From a checkpoint of a small class-conditioned image flow-matching model.
Training: 13200 steps, batches of 256.
Data: trained on dead-leaves pictures: piles of overlapping shapes, 72500 training examples, 46.6 epochs.
Rows from block 4, named by matrix and row number. Each number is 128 + 24 x the weight over the matrix's rms, rounded and kept within 0 to 255. All counts start at 0. Numbers have three digits each.
# ada: adaLN modulation (shift, scale and gate of each sublayer stacked) (model.blocks.4.ada.weight, 1152x192), inputs 0-191
ada.672:101126134129131129138135127113102125119129133124138114122131115145134121142117122116137123140129135116142141120110119102139159108110119128131121132122131114121122108128124126130119141142119122129136128100117125112121133105095106125137131124126121122124131135126123142125117118117124139158118130135132117153118123138126132148139119110129135136135130111204132125098133125125116140129141122137121164122131145124133139147126128124114123137122131131130109102147124172131123122146124126142130139126138100170135114129117130137174135131123121138142140137113122123119117124127114135131
ada.673:145116113151131131098112149133129159121117132143129147158118118138107123118160114127158170128126137137122118145128146111119140149143129124110131127105124141116122130139122115131133117133122164102145127138130116132126141137150173130135132113120156117138112158148119123121151147114137117129135114120126134113123130131142122145126140138121123127116153087158134122133129120156120131137122125108134114122130096140132111123134117128102131134141121120154163110112120132093125130128141120123143144126130122147114140108121128123082130169115146145110129150162151126110133113149146137115
ada.674:145106112128123102110115142139133122123122126151145142132118100128121158133120125116128142130118127121126135120144153117135119130120083148130135123085126123113126110104130104116128109134130127116148130163138119144131132109063109126145129100113128120139111146141093130119145141101139122147112126109158126145121118111140121147134124141098136099120150120184153126134121108120139147140140125121131097117106123109150119143116131130111145112150128153139103120118119186131108136108138129109123149147119089137044118118097117141174109144120126130127138121114138119127129112132129122135
ada.675:129131122126119117132138122134145124125130117141104129074128133101137128112146129114124092095123143131112118123141110162114084118092115128108122132153126121131132131119118136125134113112138149120128138109134119132138112134140121127132115147117113133139140096100148133117114129161112125098110126114128139107110123126128123094118105138131148120134110150060132128126113117142119133133108138126119153119116103120152121121121138145141139119117147114124133127110127057131125137112116115118109114109116165085162152156129118114057135111137122150108113143152101112140122132129174113127
ada.676:105115120140110132121117143150117140099138114145117144117139124144115110107159126132160132102141163147114103102112123134128114127104125098103120132151128115118104118133121109122134111118137165117149123115134117115130118107110140135146118130104152129147142111123140135105105127126113116157095115116128135119117126136143117132122136151137152120125126088200119127120107133152108154140110139112135138126124110130176101123139119150094132141125146089157160094104109146099131110145139068133110119101116140101157162125126123104091129148125139163102127179156123100113139111145157113096
ada.677:114130129117126137130124129132108116125147129133135125115139140132128131143119145132131117129118125133145132117121121132130147106117135117123124139126135115131121125127128135122128134137123114120128154091123131122125130127117111133134132137134120135120129127119133141129092105124123140155129133131126119137121128137123132137139138114127149132134116128194129124128125136120113136115120127132122163139136137125125134137136123123129119145129141124115119113137116130128136138134128131144116134127138129146152114133129137131129133130125117143137134150120115131121115120114120127141
ada.678:110109114124117128138121146144120131116127127143102139158111128122124138144141115133130138101117132141127108138135137117119133107127128124084127123129115129116119120120108112128142098123126138123139127105115124126113102140116149114134123129107157125140160122118114110099128119115124108166142110115130133103123120121137123144117121145107136112130114101183118126147123132140082132128130136115106148120131135121154108126132113132110137116130134118151149122113120124108130132136139110146125153105132128093165140109115132111082120147126137177076106117136137133106123108139130119102
ada.679:141130125140142119115130130131123112139118151146145128132128108131126146142123123131119127147123111126132136116135135095130126140121085155148141133094129130122135124109137111138115132146117118120138110161141130134134144108073091141126132108129126119126132136183101114134140132120125131146119137133148105162132120121131122160144131129110111116133135115175136140145142134115150130129172096124140097130122142123133139139127138120115143132149125160132090138134139177133118121112127149117130153136129081130036107134113132159177115135142122129147134126115137111148139133120121130148
ada.680:129143128121135128130129129115134130118148119125139126132133126129119118131120130128150134135121122130134136124117139112140144122133122133122123129138131136125132135133122121119118143123114123136131128117121122121115130128126130128132122132132119129123120138132130131134128135126130131131140126120128125124119132136125135130142135098124119140123142110166135119129128123124117122146124122131124152138134128141124137136132129114127115140135125131122128118139130145125127124134123113132124141141134119164144123132136135137126142138126129127142143113125127130127138128123131137136
ada.681:150136124144121122110116129124113117135121126143137147151131128127121141154133115129122148161107119146132128119130139112115125148155102142154116130066124121127135134117134116132108142133103131103129131167128131131127118118118120132125118119130139125120103132163114112130113145136134129165141122114127118165130130127134118136126122132115126130116134129150133129136129135121142128145138118114125087139139125137115150133138129119111134137117123129127114125152116137124134128108133167126113136120144081120068114127124122131136121158127120136136128100125152103138139122125109123142
ada.682:129135130128116119118135121142164133130135112130126137107128135099139146100147126128099107095120132138112117112159130187118084136128121126124117134180119127135133133120116126119143115108166151118120116136127127154128116140179136134131117143123119133135169097121137126114137130149125122084120128113136147095127128126130123102112123159141133132136103165000136139128115138138129120121126141124119124125118103144131113120111136147145132111123132098114146151113127075139137132111122109097115108131118166072161164145138118103077130120132133151082113113149117114147110132131162115112
ada.683:116152142122136139151150095117106129156120127101121096092134147133151117147109127122097089136152102102159152146148100146141163102112154150139143132117126110144157138149142150139108141119119102148111138110115130119128126111121105117119147142145093139122130121141135130141129104146124145123121139157110102152157113122109143109131132099136105126138106144162115142119147136114112120111148120162133173124113151130109157121114135116167118111139104150105095131151145150160137136132102151116126118139124129143138110131131133147106137080141093114118130107108103155146095143109122145147
ada.684:105160123115149112160142117117147091140120133114147121126133133116124139129117132129112113152127127134131128115129129135136110108132112120149109126176134142135132124120112118131133155132137116160122115110135133145136141127109096133138131139126121115113113108123128122125140110150127126163130127106145130157129124121110128144123126111135133144133125130093131131126129122099128117128133136130120148115132138125121147137126125124125117132113125131121111137149149139151117113123132141139130127122119144115143115132124121148154130114136127142151130166110111123135105140111124136127
ada.685:103136136124124136158129127119111109136117132117128120141136130137130129146103126121115108135126103117154140128131126119154157090119136127119131129129140128130124118126130126125121133138115111149118138094124133129131130111067093126131138124134124124117136110129121117134116103121133131179139134132137115147142112136108135164134142104126120131126126101215122121139127137107104131123131129138129168135131167126132138129118135119120115137138120154117107122143124181141123133138123115166124125134135118157138109124120130134146135125128114140138136129097122129116118125118105130135
ada.686:139118134149112124124117140141128145126135123140127137136135144138138122103143133144121135124133129125113122118118148129119112145119140129114133122110134108131131139125161139121125112134117149106125132140124142127108126133139149128125129121128139129145127132144136133127128139105139114106117139129126134114140129127143132115129130152143126122135120124082123146153131143149118135125137140127130123148126130123151125116128131136129143136137124120129142126131120114123150150114130114118126111152127126093118154131135127110091135154126133123080129074142152114131119116145143117123
ada.687:112127136116124117146139120136151109128135126119133120113128131125139133116107133139128111124127131121124127128125125133121111121112114121120124126145136121144126132114143130119134116122143114144117127154128131130122126143120122141115126148118116135120154100111145140125130130127125136135121144127124141115133132129119123119124138138143128138145126132106129141123131139116129114131143125142131123144128150119145126117123139130142120135128134105116115141120139148143132128136121112121119118143132148117132130145132124132136121117145124128114136098114112120149139136119121117122
ada.688:121108135094127142128115130131124117129135120112113130146134129140122095122109150123126134111127110137129125136125148128111135111139136130102139130123130125130120129128133135125124103128134128135127137124140130127133125131138119139123131127143119134113153131090141124142118133104131127126137127126118118112123135129130123119131134132122115121126132156108133118146119138109108129131134117131138127135142135127120107123131134128125105139145120121109130115108125153132137130138129107119124126129136122153139119132151122143151134129123124128124141135107133122132144126126105121140
ada.689:136115125139125125102126133123121139121115139140140126109131121132120133138137135115133126126129132134140145098126128131129145128102118132138110120095128113120130126126122132126119126132119148110138130109135131133135133098097115136145130110129114125138111140150122126130124123116123136133111130131141124142129119127132139131150134121127139124121129122223135121109136116138131142133122130131121134128118114121139126156122132128129134127122133149130110111129121168131120123116122125123125131127127112172078127126111134139124134136128118127130133125138124125127118120135149135142
ada.690:143102115127119133117111153130129150117144114162110151158115115105123150140155119123138154086112139143116100109125142126133108123150128107072128140116114151110119125112126110117141082114122142101140124125142113120118116148161161112133121120110160122142153128118104103113126144133135102112143113110133132074128127122142106129121126165109136113119136113096135124150120130155090139136115137095122148124128115142134093131136119137111147123123138130146154142092111078108121125108143130129126128121127122089165149106124127101090134160130152169075119099158155102117149114141146116111
ada.691:108140135101136136156142110115124097136119123105120113114140129125139117127092130123124103127129120124121126141126108127126124106134128122132131135142126124131131134132120141134116131120126096154121132122125123120129124132138102128115130150128110136095162111102148136136119131136117143138129126134105121124133129129120125115124125114133114124131126160095120133129121133106115117133140115135131138129140142126105140117128124122137112123129140119106110125131135139150135125136115140125122139126130134134155109146139125143142128099123110134143135106094108129145137149109102119136
ada.692:140129117134106109120127129130155154125126109135145140085104119125109152105154121119155135111140165131130133117143124158123106140106137118130135106151107133121126123138110120115146123120155161119145142138142110153139128119148136120149112109116121117158124139128123141113167141145135134111101113135139153122111103123137121120117110142137146136110140122133150108106122102154136146138080151129120122121091076139148122124114119142138157115114131107152134135116122093115099109124129112104130135118133162105120155122109121106095123120119142145110133159154115127114112117148171126110
ada.693:123121136122125151134127136113100114142111127123111117134138129154132113135104122129130119144134125145123126130116118126129143137124141128157125134124126122127125125135130153146124147136126103130131119137134125106136135144115121125122125135133135127108139132110140125135107142132131141117127123162104127139127129138142129111128118121144114130127134148098133127150127126117154127117146119130144108127137150131122139126127123143127126131114121157117132113133118142132139120143131135124126116117132123139113112124127118133202128119115126106188137138100139120136151129129094128132
ada.694:140181126128115142158127119119124120126134136130124140127136126109126125146125130140125114149124127130115122120123118132127116118137140094131122133127130140128113146114136128122114153118114123144130123105135134134132124116153115129129126135135113126117104114141128126138112122159119123133141124115120117142133139141119131128132117088129126148116114138093125131133120138127117128137092134118141168137135112129099168122138135137132122147116125135115124130164123064139120135114130158151128117124131132117182128139140137126078127120134121127121123077132120109128133131116138131137
ada.695:091124134098152104144147107140131089136130137093104113145137125129149128118106120126115127119130121117124134153124119104127109095125112123114131140139139133137141132132109126131120116136126125154116115112105128137109137114117099125116134137123123125108173114097138135125143113112123150182119130125136131122133130135108128172120135134138124130136118138103122140114132130093093109123153127137127110122145147138132120121135126102121109127119133098132111123124149163142133142170123122138130127123134111113132107142134130138123131112137124162100124133093109158129106144113095142118
ada.696:134151120127140116128133108123145133148128124107121131136119128113135131122141116138108150132127128112126121145151128138120120131168146134139142122142118129138149143139121124126132140116142137135109142136106127156129142137184148126119134127133120118132108124131136130127150109147129124117147128119120134124148123119112119132115125124133117137113129146053115128090137116127110118126117130125124123121124090139096136115139127097148127116127115112129134145138144085129123133117126158131139128140152144112165131129133138123098123112141128122122121136140124152122101139124137145122
ada.697:152133122164119118135121139133157139117135122143129145133120134110131150108157128111131144138132145124122112139131139132120101151136125124136142131124121131131121137125130125109137135139127155114139110147131114133124127148143146134141116113111142115143101126157128131124152135120144108129129121094135149118116137122138136131114128145145133127126132125112136124132126119155128134147113145121136123117123106131145140131116118154126148109130131127142140146143124078115120138107138136131136138114123144074123148128118115112071121147133141117096101092158147126129123120145159134117
ada.698:127097117111127112121116140139128146118129120139129147144105101138118113122138131127138169088131156145117119129126145105108111118131127127078141127112115115100120106128114116122146089134126137109152136118129122132106134129147167123134125125114153118149144159091119124100156148110142121112123112131133146085130124119155104128113113147125129115118145129084138110126118110143098139123130135110120118111123103140142091134130111126119150115121134096155151116087110122102120121130153117119130143132148112139143147110111123110122118140108150156098133132136148121103123110148134119104
ada.699:106143138130141120168157117116133072135132144109132107117141142121145148137097144111109103158131115108127150151118105115132116115109110142145126131128143130148140134132125147131125143162124118155116119111127148136151133122072074140121140129124107125093120105138140129147118098115107147188129151136141123175129131134099139167147146108144136138156104140138128135116139125094137114118141121143136129127139163126135155121126140112131119142136136154111090140165151163154125124131110149147120142123116137129098086146118148166148141119151102129159137159097106142142118156104102135149
ada.700:136092117123117133125108149126083127121114123158150141156125123138116141166140111124157146107126131135130124108122140097142147106114119118069142123071117122108103116136152117130115079138102139091157144099126117109131124110084115126143112102115154118128100141140104109131109127107142119167127116116129116110118111119144121150130116148100141118125153100255129123129133125144090155135131114118134139124125137110143096134124112142096148137138130147151113115105116168105125105118148138146118151117123100147103118104111132138097123170135125142088126120130152113108156112136118130128
ada.701:090126141122156118145152113137120122133130127108129098111126144131155132124114135117120118142152142101142138154134106131146148113097142148140128138139128117132152121154111145140138141132127104148115127109105128123111138126109134123123130153121131139130124130116142144115153106109116144158123139161129127145124128122109136152130138118146134133164114127130108140121145116113122111118158138146108134095128167138146140130123118110150126122125125112143123146148156163137142133170112141122139131148124142139142110123115140135143135098124125133114146160109104161128103147119103132117
ada.702:135136137133139129120138116122123141138130134121135110107126119125120123137134125131122122132146120119147153123132123125128147125111127140132126125113133120132138131133133130134118133122125130122125120109119136130126138103130109129131130118144103127137086143146119136146143119122128136113112136131134110143124120130118130121136133113128119133128125135156132122122144123130128131130131123143132142128115123140116136134125136111146131132135122138121099126140141127138119121124125146128131136138127108149111123135133141142115129110135116100117133119133120133133122134121138148147
ada.703:106115134107132126137149123125145123128135123113118106095130142115155124103112139121128118115141140113110124136125106161128119118117134130128134133159128111134140130135126149118146123123151118141114128138127120126125115153131142126119121157117118141120143128072152143117132144121119143114107129132116154101128131131127129091126130140150130124162113145047127143120126128127131112110136137141119127125124143122142117107117125129152120107124134105120145125112135140140140143144109109097144111129119167128155137144134121125142137102132130115141124151122106136143119143130126123115
ada.704:111144132117125134151130125127123096126140132116133130135136135130123142142108133125125116142122119140128129121124121137127130106139123122146116119144138137130117133118110127125127144137133125146125136108130130134138126116099083127130131126138116130107127115125125124134110114130120134174136125114138123157119129131114136157130128107124138131120117132165129124119119128105120128127109136128127146137147135123122147138137132124117109141125123141114111121151124143145120134131128131152124114113135121130137107140131132138167125124125120148142124144098115132126126130115108133140
ada.705:117102130125129130113131132126106138122127140141139115103125114132123134138137131137141111107137132124126140129114117118140143110085124107094111134123130124125115113127138123125137103129129140110144132103137141116146137108087107130141128113123125118139130123125117124129122115118109132136090134140148113131129114136126130133148131138128148126138126116210133110122136125132116153119132125134136144130110136123142101140127146125126140142120133155132112125105132160129116108124126117131110126134122125140099130128118144136140136129142127145124139158132120121115139128130138125135
ada.706:137106122138130122115120143128084127133110141133135128176122101166131136144141116131145174128139140112137146140110135051135147138148125126112132133071127127113121119143129122142113111171092139108154126145116131097127161098128127114130133081129160102127121170148105124140145141108141140171116115148127129126136117133147137176142120145132109120105143129205129124119153121133114142133142113124143089120141117135120120132135110113089153131127109148161112108122125148103113107142152155159141143132145062127057108102104128132113120158126139151115126108122168129098142120144102148129
ada.707:121140127129125116146141115124144107140128134117125119120120136105139156133117128124113115132122122116129133142143119143115116124128123135133117116143123126144134130126117131123132131124140131138112118139111132141126118139123115125113125136123113132118126117132126131120142112138124130146135134121131137129126126121107133133119114136124130140144121131109123136111131137122133112140124132138122128131122126121126137123129133117150126120123129122119111148139140124142125127122117143128136135133137150104135119130119132129116125121132119129116117127119112141143129144119122134128
ada.708:114126140129135129140142125120122105131119132111134112133140120137136122134106128125114117148127127132145148128123119118136140126135117129152115134130132129142135122133121130133120147130132114146117128135122139124134136124087099133127125118126124122117151117134122135134128127126128141167117138142134126155127122139122129143131137122144123142130120130192130128146136130102133125117141117140127098131127154146134138134126135134123125141100124151125106123136129176142121117145127124138125117118138112139076109129125132140171134119143116124146145114090136118132127131125098133134
ada.709:105125132132117135143125136138116107100152132128109136145151132136130111119127128135144110117107141138121116122115119120133120116128122092088128133152130144135098114118121120113125118132129139141133124071122128120137113130101104148138112129118138124114126100107137139130084117122121132170125122099132130111100151137127129151122128115133156133119114108179125117120099123121108136099099141120126150133153141115142115135144134149086105152112159113126144107119113125114131135154140085164130126118110128120171135147144127117093138139125128124116117133126125118115121124125125106121
ada.710:127096145117131130104120133152115120131118128117114126169140125156124085118109130140134141132134108136096126138121145089122133140133123145111151136072137109124130143132143142144104092137107123118139115164131133130108140125124129128112142119144139135116159151123139118146135164093136144124120124153106120122139136124151134130129138134131101114123136142113124145164130142113124122118172116131148074139149146133128108117139129122112117133152112124120127099109127178122158145158137098103116117138141084140067116133152123143157132136118133117126126107104157121140146131124094127138
ada.711:123136136109116157142120138119106111124154139127117129142148141135127102154107145142146111128113116150116114113106126107122142124145139104123130130145135136133097135114130140125118141131116099138134126103131146112138125140130115130121130141138127135098139122106143127152081129139121129113146122123105114113117145130130139112131124100120128126129125139126126124138120150116134128124122126126139160153160155113105134120146132129113098147139148140101139113130120106136142119134137119151130126110125130148179116141158138141146139127142121095179115126119132113132163128109101119145
ada.712:109139115135128112134126131133137102117132127112115137156123122130134145114122112123144158158104146128133128144135134117118115138160113131168141125161120145125126123143108105127132165131136135154128134143120109126124133141122138128123114132115148126116122128122124144110140140131143136183138122106131151141114141131134129157119130124123131133117136109112132136122129111106149116143123127121113083115141125140132142120131110135102114118122125093153141126141129141114128130159134114133134134115123123113124119122123118121161124141121146128181124152114125143118125126131105128102
ada.713:139133128136121133135129136124142131112126111129107131116127135102136126122129137125136112124131126126113117126131123154128110137147136128118127128151126131132127142125127141125126130120129133131123124138126134128139104156157139123127121136125123136121167110132138124127116133136119120102144135121113136122127129129134119098121124144139136119137114135075118128127116131143124128127110139119127144122126121116126127116127128140133134127128145131117137132128122079117132126121117117128121125120114162100170135134136127112122136129132120128123120116138133126134145133130138111128
ada.714:125127118113124134134120131130136124127127123128127135129117128114127131136119121124132131130124135137123108126125128141122124118124134125137132115137122131122123128114123129124137133121133122131126125131130122132120114142141134112126120142118132128124140126113128119114131131132133118125139117122123139130126136127125124121128119127123132128128133134081129121117118127127130123133116139115120137126131129115128132131134120126133124122125134118130137133129123101129129130129127129127141136125142144128166128118125124120176123130121134139148115134123122121127132126127122126118
ada.715:138115119127126132107126127134118128121110130149140133120135124110116151154144128128141121106111119136134136127133117120117141107118098111100140130094138144127115131117138109129116110130115147107136147089131124123144146106109103130142122115130123122130131128128101124138116127132121134167124120107146116120121130120118129142134144125112138123111141101255134117124121132136103139126110117119136147135130113125127110139140137124108124147139122136131109119107122138119112130113124135144117127115127097156098124134119124132089131141135121162107127138144115112125138124122148128143
ada.716:114105127133120107147127133147139106119129125120116136146119119132121116102122115133123132123132141129123118136128136101104105117093119114098142120147124125127110114120124119120136102143129147139138126117119130142121127122070127143144129110098143105135121110124135133123133107091140125160103126108148139117140141118129124159120120135141128125123132101136128121132131124124117132145128128125121090123125143119171104120124126134112131120143124118148134129113135174115113107153144083150140128126112134115118140129117123127139121135126137086103122134119137131113113123142122124105
ada.717:104167137142153123149155097097113098143123147105136104150133122116146156155111125129105115169113109111135140134128099105134142118160106141164105132143121140133145131128120126140105166121113117150116112123106135126120124119114091136112144139133109131099124126160113117131123115145112149181145125132131113176137131137107128164142118107125126142131108120146120139116134133105122095109152119137122129120139142130096169121139136110129114125108127142116094128173140157156131123128119172136139125126141093131103092134126151147135122121139112148145126132103111141142117149104101134140
ada.718:161167108139124127148119131115136110118137117144129155146129124104121151148125128128122116165107124150119116131143140140127102135166098120158130123127120149127116132104109112122119165125120116139140119129134132152148130126117110127143120131119128119118078117148106116124114133155128112157158117091138126160107130130135132133126118105111133126107126126134141123134111125124141138149109130105132131139128117124113166131132133141116136134123124157126121143165115099131113129096140164136121138120121110117125119129119120130120132136131122105144115110127137105137145125126134128137
ada.719:115108116109126126127120139131108125114128136137134134124123111134122130141125116118141140111122137126132126125114133120139135102108115121109117125105126122109119108122118112127133108133117134120144130113128118119117119104082117117137123121111138123131132136107113120112116129116120123149112116118146125119121126129132127147132119135110139131135136113167134130133119129128105143141130123117123135120124132119149114142131126130108133131122134125143123101113117175127123121129131118137128135129130110156123127119108131130158128143126131164118134140118125120113130118135121116122
ada.720:140140127148124125143113132137131105138117121119113148196132143136126126124124120135113140158118106129125114135145149107127121146165138140143146134100127145141131146124139134132112138148109123142121124167124134140129137153143136121125132121136153126109134119150129114144129124123148124152177122127110132131137129126129133154117137135122119126108131132108121133150125131115126116135128129119134096123155145124115146128137122126108119131141125128128133147150126104104138138143143139145128128127125118060112111120137117127078122147126135106113117080121158127127124127128101128128
ada.721:136146136123132139136130119120141129127122123109107123129134139119135111125108136127126111168129121121118115138140124143122129147151138131176137127146119133135128147126132145128123169101131098151119120163124127124125126151152147128115124155131120142112104115117141125136129144135130125080153123130105130134125140125125134087111133121135114123136135151020124128142117131118159105127131131130126109132133148132112158115126127138143111119129132121112145145153135119147145132136127137101129119120119153130155126136151121131170131102126124056174122111116125122152138139120110124126
ada.722:105140114117131109149140122123142107127127131134126131129122133100133157124133121131122128118123151126117122124133111138108098104138111109108116123141122141130141125122106116121138114124133132136128126120121119137124122129136131125138123146102144122124146112115120120105152124155120132188125119118146150123134133123124121155126126143136150138130110124124124143112124127133104115130112143116119134124129113141136127112132125131121134115114134115148131133122127123128122120122132149134124122124133137084147129121109135117081132132133135180084115137132112127122117134130138128108
ada.723:110121129102121158123123143123130137105144120118114118104138150130123097107121147110154125108135130136127119139117125170126152113127162125124113114156135130134110137147120150122146135119158128132122123095134121105133115155155142127125113145135119146112110127076157149135105124116112123103126129120105130095092144133129139091124136116138143129143121150116123121130118118128124134134103143133127175128140125118114118122122127145131096124127140122109158107118122109123145131143115105122135124119107181174200130132153127124148134123115127122162120150133114133124139129125125122128
ada.724:111139138109118145138131120134136124126139115113124116084128144132121109118110127126130109129139126117141131126127118167140138115105150128143130130155140120132129135135126137122134141111141118146122130132133115119128113127135116129124120145137105144125163117111150138136120125129115137114121127128118126136123130128119138091130145117128129131129119140108126129133122130117132129127109139143119152138128133119130138120123132137148108127136130104113125125133128124141131132146113105120130122137121156135168130141146130128173130102117120121147136115116100130140123128117126120132
ada.725:125087141090130126104135127155143126118139128137130129107135140117140130100134139131136137078134141123102121132120122138133100121113126110088128136121144136125121137127130142120136084139136132115129120136135128121112136135183141134122119139132134144125188129072143143127132141102115142097115143142126141069123145130133119120122137174148140130148128159058122138130125136132112123134130136126137115134146123131130080104129124134133129130137135096129137133074133102115137131140119119108121121139129135105141137139140129113131134127135142163096135131140121118139141135125130110122
ada.726:121121133139115131127128134132137134116126130121125125126126129131117124112130133127149126129129131136115122127117132131116131128117136115119128117140125122128116131133139135123132123124138144127131129121130129125123115132122138138125127126124128131125121129128139134132124133113128131117113124127120135123124127127132128119126123125130136130136134113122129124135124131135128127133122132132125125141125135125141119121121127129127123130127140110125141123125130137122131121139129095119135133127120150138146138133137137123113123136122134107117119131138129131128135128131130118120
ada.727:124143124146143122136134128126113099130115152124127123147138114132132144136122139139138126167117132116128133137124117085130128141140090126158116142106128138129120121131130117133113146135121128140134122150120128120142146117097103136121121117121133121108094127155117135136125128127124132193118126123133122173128131130123127169129130127125128137129133124166125136113123129110145122145148119125139090129136139139124152118145135117098131142132135146136107114155135171128121111134143151144119132118125089099060105136121123146137131132138131119143131123113132118130135139122112134135
ada.728:114149132119143100168141107121158086148104126097134122131114135113137144115095144125093116152135122118126123140149133130117097122126122147153135118153124130140140135137130140140135139130152112180104117148123134159131124149133117132115132142125120128116148101111139129131157114131133129152156131127129144138137127114108140136114128123137118135140126149027127131123137123096137097125146135138121093122133144128131145114127124114150123108133131107121117169147156130148129135136124141121135127139125157099123114140133117135129134110126131116128126114102113146146103150120101128118
ada.729:113182155121149174171148094087093088162141138098124088111153163125134109170084149145099074189140089123157144115126089140129167110125167141180104130134139117155138154134156162158102185116108076163095135094124160100144111117100079127100140165163086153087069099149151122163075093146109148152162148145091083187135130150095144105158145065137102154142101149179106135128144162089141104107140106158137165152147176117080191126144148110173094166135108166076087144195144144168152120133097185156109110117130141171153082153155158169150135089142085066183135111086100129161139158086090146173
ada.730:104138146105134133141144117136149124130128123106142110068137146130126114101107136127118107116150134124150131121127115173135120112109162131136118125178141112135135133138127152124145137128158114146111141110125135128122111138142117119130124148138103143125165105093166152125132111132117139101119147142121139119135125132113133099125140115162128144149113161035121121131132126114133123124112140145114153130131136125131131122099136131159111124133125112109132131130134101146134137149108106123117104136132178137182132151144125118149121095121122134145141131114097137133095131117126122125
ada.731:113152142139140141160153113121123087149131152114123105122144133122125150142108138145122112168122111122149146128125099114116137118130127130153116140141139145155135132133130135144114164142118110159106146113124146122143133124086077132117130128139107130102115114156134134145110110150114147171133138134129114178131126133096141169146134104137121145131120128163119121114138136102143105107125102144136142136143151126117160117148144109138115149135128152109092132162149138152119124139117153153142120124127127119118095145127144150156127108144109113160136147102107134141133150101112145151
ada.732:120155121152130118148143114109154125139128139118131120122104131096134162134118118126108119160112124116156133131153115148131135123149130151162110117166110151142149125127117120124138169119145109150108114113120126146131132167131131118125130138113115135129139119155109124108156108155138128124157129132133136153131115118107126141122130106124127141133119113108130132114137125121135106131122134131097153122113134137117159139122128118152127106122116138120119165159141100141118124117120143127136128131133165114151119115109131120112117113132124139146122113125113144134103136119129133118
ada.733:114156145120129118161136107117156095129135114090119122135131137122140122115090147143090101146118111130127127128150126139098107119161124158148126131176132130142142133122118129120124148108141100176104123137112124153132118146154101141117130144137098135107165091114142141133127124132131134118154131124123130135134136126111124123113136112132117128121120168017124132134120123092129111116129124140116127123138140136110150121136146129142107122124133125100114143156130111160127136136124132135133136116122151115159117156151112133120137092127114134143145095095111127144119140111105126135
ada.734:135096129136120134125112140139092121131133124146130141159130115161116139150137123124146149110133130135134135119105139097144138124123128117081129123078130135124112112128145113127127086146118148113146137129135133108136124098087102135133136085127148118137161133154112126141110129111134132196128130134140119128125133133134133167139126155112123122110146104255131111148135120129095154113119127129143103138138127112145103153128131133095140149123129138152107112106119152112114137140145125158128134126140075100060116113116136135091127167127131171084135113118151123105134113140113129135
ada.735:122134134120125145141126126125119105132126136114110119145136144126134106134108116124123124135137106128115117136113123115122137122148141135120144123128132130139133144123149138135106128129109114140113127120133136116129112131139115123110131138138127133101155120130134112144110135123123125119149134133105116132144137132120128114140140124124111108139123138076118131138115147112120116113136120128145137142142151115105136121133133124125108129140127136108125126134131115133150138138111130129126140123133136119154110124147136139136138129133114130145113115109135127142150137112098124135
ada.736:150131141128124102095132116146173146139118129122140124096116122113135153105127134136103132146140113130122144122151144154116113158123108158170148113129133106132149134106142133113133142126153126117117124187128128160107132137160127143126130113140090140147145145143120145127177143116135136062110141132140134145134135112119114098117128139130118110138123170018138139116130134122162118103135141143122097131104104132120141125119137128161136109154121114108103142136139103150117151109114130079144138148131129116083140141132118124159116100118131110139136110126123125152110125123145125138
ada.737:103144129133132129146132126125106084118135136125143128148144119141119139132121131143160132157108144132136130129116111093135130122133102099145111142111127139127112123130120117131110139135109146139145134118120126105125146103079086136136123120113137124104080131144122147130107128121117149242116116113132129163105140134133137189139131113123148137109131103250126132116114125112123128145120128125129106124150130126139149126149125124093118146128151120143107099151122186121127115154140123153122146132119087126088102138122136140117144148138126131120130135108126127125134131121110124132
ada.738:155157120152128145143131126107138104136105131126127132149133117104099167152118114116110118157107101133153146120141131144132138126178126123150115122137127149146129131109135120121118164122134128140115123108136135139148108122097084129129121108140106120110095123174100112150128117155126129172163135090141107158136121126105138148139131111104118136104132121192138113154135129114127130129097121126126140133124120111095158147116144136127122135135123182109099142163127107142097137099128165155141138116100108118110096131123130142128126140128112114144118122113135116132128133116124139158
ada.739:155145136136117120127114121134140133148127118134116146147124126120130145128131129135097137149115110128130141117152142146128112137153129146150122125109130130125137142119123139123118145140114134122123108132132124161123136139190122119123138113155113134133161142154118126135141128126145137107155132141132131145129123119123129134129115135128119123101127160088138122145136131133121120120109129124122132130135101115104150132131132126143137128135120132111109140151121078134117149094133151115134131143130114095129129127131121115109127135118124168100140101134138132140123124126137133148
ada.740:123152146131136142151137118109111106131130140104120109148148123148135103138098137152115105165127108128133149117120122104131143121144126127148118142131141123140124133131140131134107154122118099155117132128124138119143126109086094139113136132146110131105101110146136126152101125134128136136134139126118106166150123145115138134149135095133112130125124134158122122121131137101140119121143104143139138138138164129112157138141139120131109154123128161099107125166135158151129121141127123149122126131139100151122106143142138154159137108147108073164150107096133125139144143110102135153
ada.741:131099124140128115103140143136129150109119134145149122103112090145118139122147126109153133114155149133142153125106134109132138136093104121121130117115136129115117097133126106131147112136140153102156118127145124114140131080066114131152119089104125113158104146146111128128149135117137129131061134130167123145124116118137115149135102147122128118139142124191146130126133106141142153152140117135138114120090126107166106133103125130119153122137127165152112118113139179132095092132140108120143130140108091137051138124098123141171107131140139122122139167128133119120132122145151133125
ada.742:124202126162135143179136109072126112148128136105122112140131144100131137160098118128100082217110100113151129137160113151139158133173140160210113121173104150152152139129127123138113218093123083179100115115125139132150111152071110111114134151134110134105035088183118102138116109183120114154178127113113108202131117132100143123128128057110103146127112096166122134135133138102160101128134116134113155135121168128091211130128147118148106128131112184100118171218141135164133132110112167131127123129133153146147101128131135143141123105137108030192119101102117139152129147106104139141
ada.743:113091124107131101127115145142112117121120146134124149200108100154123134132123108136124172103112133132146136140120154053131137107132103138081146133071132126117115106134125102125126081160100132123150125133108119143097155111089129132136127098107161111133171154108092120118152125079157137197132115124152137104139127121135130216118131149119124120110145104226130128118129119119080129139155122117118104121154139126159096141150120107084138126136113111164119115099123204105112124164160117171150149148156058138077113106100113133121113162138145185070125105111155130099115109144099132113